Rows from block 7 of the text decoder of a small image captioner, named by matrix and row number. Rows with one number belong to one neuron. Each number is 128 + 24 x the weight over its row's rms, rounded and kept within 0 to 255. All counts start at 0. Numbers have three digits each.
After each neuron's rows are labels from the 100 texts, of 14976, where the neuron reaches its highest value: "fires on" is the input token at the peak. Only what is clearly more common there than usual is listed. The data: rendered scenes of toy objects such as cars, trees, mugs and chairs. In brackets: how many of the 100.
# fc1: MLP up (decoder.blocks.7.mlp.fc1.weight, 768x128), inputs 0-127
# fc2: MLP down (decoder.blocks.7.mlp.fc2.weight, 128x768, transposed), outputs 0-127

fc1.582:169101137154147097138154117147136148131123127155169118145123112167153126082098115152148122133188146153125163146150123136132120141124126074105121077155143107169111096120119074125119112138077142141105103132125098153136144121099147128117122137132123093143136114107125159161133164162117114157139114147183151156151134124170173140120136127138169146137107144132125096119080172170134166109139
fc2.582:146131161093156149089150135164149136113154134114112139135096162101131112170136135140086143125113109153138127081179128138123095141073137091097148111150152109128129106108121133153124132136130168075112096120115186156141157121111137115124090147138123101135128146140144101116152159146125094105121129162084136124086159108094090130167160124085100144142148141138118121120128173127090169139142
fires on: "brown" (17); "yellow" (14); "white" (10); "purple" (10)

fc1.128:093115146171097151123147150130140099117110135187116121141160104133107130152108137146092142139153142136123128176136124150117093118105111132107144124129129158091107126187154129116127131167129170185131153123133087119118147115110141141127168132116140148107082131157121092141095134174154119078107130149141110132120106178144147124170128134120127120110170132097101090091127094160075137118104
fc2.128:158124183118135100144117122126132125131109155062177141118104134132144174131123137118197140185136117106170113118079166117152159120154167107120102147129123129119148153120114105145116135128111142102106113108112095124138105161127148109121129104169104127180132094087114158132129150098103107151165137125137159157114169087138145131080145136132162144174135100112141144142145138114128127136126
fires on: "," (74); "and" (14)

fc1.676:144144104113124129153127103152121141093137149112105108086104112149138140124119123103157067107129110105093159082144093114130127105134082129100115103131109132189163091101141140163105123125152136178121120137113134112128132092148112162145141099148105095139118145112106172142135098142095147103142104133169118127091114109110106150137189126140121150136135116117133126170101157199160122102137
fc2.676:095108110121148125148143133128156061158131126138119113137136128104095162095153147180128098145141125138167106131128147138117147147131130150124095142110117121094122158165138110116137153153112126121115120122132114124139150114107158092159104151052139117102102147117125079104153153113176125143132161144085130133142151116181142118108072088085145087153119144120151145096167127105132139168146
fires on: "brown" (26); "teal" (10); "yellow" (10); "purple" (10)

fc1.127:160107124135098145107080139125094105094115163118126155166125111148150181135159114115101120145121091163166144130124108118089149126122137114157144145164115140142117155138158136167135155095117093124148148131150132121165119113088117110208162119151138109152127135140114140107162142151117143137163137148133117112143151146119159090209082138127110150114136094123100129115094101125134134096121
fc2.127:125090111135095109163128144127144151110162150121171121104154129144110155121135155110164137140094151096115154155135151162146128112130155128118141137134100115143151171092112111174074125101153158132170131144109100118083101137112128148112124125133094106156158100115162059143138123112140111123117111102142111083121126115115071099124108159142148151128156139143093086125155152122107105126188
fires on: "," (55); "and" (19)

fc1.739:109099107155147126108153122120147140182139183155131128146102145158166114094122142118160102154141106105169142126161127109105154131092120106144128126202128128131125119162125072130120141080110112144145130130134136141079097121099130173141098124091159105087150123135102117121146141129101136114139131162183132150121113137111108157144118113117130155169088158106120067103128145135121108127141
fc2.739:133187111124123120187125125162120143161163106154109151125164149104093150121145142113116153094099142129116141155111141180161114087131114169117136162121110119115111146143142194140097148151123117109130099121121154139167148154131140120161165121165156135114130094108138099098142149138137117183163125122101130120130162131129090071151111127124146145147156086125115138119112135152176138096135
fires on: "," (19)

fc1.350:143091103107137079129099150123151106164122144167087139130134096158138124139086109172142125100145141116132120083125124140130128166112118124139159082119109100141125127076132112149113096135141144143085089102111134095176153126127154106120144143147131115156150103151146169121173125140107142161085141118152143130113174149121104124103151074154150128092170183139120118136115167119116120144115
fc2.350:118148140121109130128151149122144151112128084103104119110173153124143128104191149100156114187127103123099105196141120136110152125127140114122125078114108081155103147101135120146135127142115128126103113123148140166113107130146097154131116150123098147108101130109146097103138132156098126109172113174102143162105115085135126146178149161102067109165146144130126160130161111154124109160124
fires on: "brown" (16); "orange" (13); "yellow" (13); "black" (11)

fc1.424:139119205143133152170160095160160151120120153156141117113117157132134171146101112093127141108149096130147122104159125127126131109139100105105095117113126140120165110161111163096162116138094145122102085105159133107094107137153120116142111200123141102172091127097078155148120123151116139120121166137157112150137135088160125112130115149127152158117130120104150155156119098157142133139089
fc2.424:140148144126139121124131125123101168155133123127134114117133139119143119121124140140099106133118161109130086102149104133099085138098153131145118118121151089128144128122178145130133115089143164130134115167129226144158123093097136122136119147160155151133122134185168130140153125135119099141145117120120100071115102105158128156148124108121169120154126141102140143088211097123109174133138
fires on: "brown" (22); "black" (13); "orange" (11); "teal" (10)

fc1.395:137109124139133120098161112128147128113121182105103119115119092098152147183107109114134110135176107085137111115149164154134149121106143160151092186198140114159099160152141120089153168141130097153087106109120160135134094083131135144154134127151105118104113118149166160127142148135112148111129139099146171134131141130087087127137115095117120113107121112132163104097143123093129140129102
fc2.395:132132155121146077117131144137144142186135122124139153124113151164133146102139145102161121151105093139148128183102111120142094108170121151131118134079130136067097116149109151126121097102126142103169113154139072129135167155101114083184128124115123152147106152124092097106124140106155126152130120172117147121110132090141169130094139136160134163169129128132121149098111141141163116110161
fires on: "brown" (20); "green" (9); "red" (7); "blue" (7)

fc1.432:168124159118149126158164101160143080102113087126100119096123159142149144144147142100096149101127138204154128143154146142128122105112121105147105111130089125137111147112121143124135110156081114100133147114133106156100159119196102148086166113124163104163098129093116142123119122093091164112131147166142165121146152091093148085140143143113126127120105131147106147139132103130146129152127
fc2.432:075136105153107108083100129101148135150108127152137122147132084098084124137119147156147094156106110073092127117114122134119111130123129177145140142143154097127151079118129081119104136116128138134137101139106167148135104121065157111126090126123096171085178117194142103105135125109164127138142127116136093143127131176165103139127104126130143142133120114089143127114164122145133144110121
fires on: "," (22); "black" (11)

fc1.365:155185116126135119186125091124122099093079123117101078131113100154079123122139138160121114143176164088096100104086094141149156118103106121107140173171098131133135107113096138157087101152118105124105154143129105095138121143165145115120151105135125121140126161102132148128141125136097135134116074099119141128115102112123139106148158134073124103073136129149128144140124127131131152111122
fc2.365:141143109195161102134132103126117144130136124137126124132160148080149121145126147128106142110119132122122130148117165121116104149105093136162121135080170122132179168124190150106112100134118165126174108183146156186116155137138161121145111129117121128120090117162106115128170110128097127156121151134156108137147166132168136123113123106155067135127128096102137111078124100138147134118155
fires on: "brown" (17); "grey" (14); "black" (12); "orange" (9)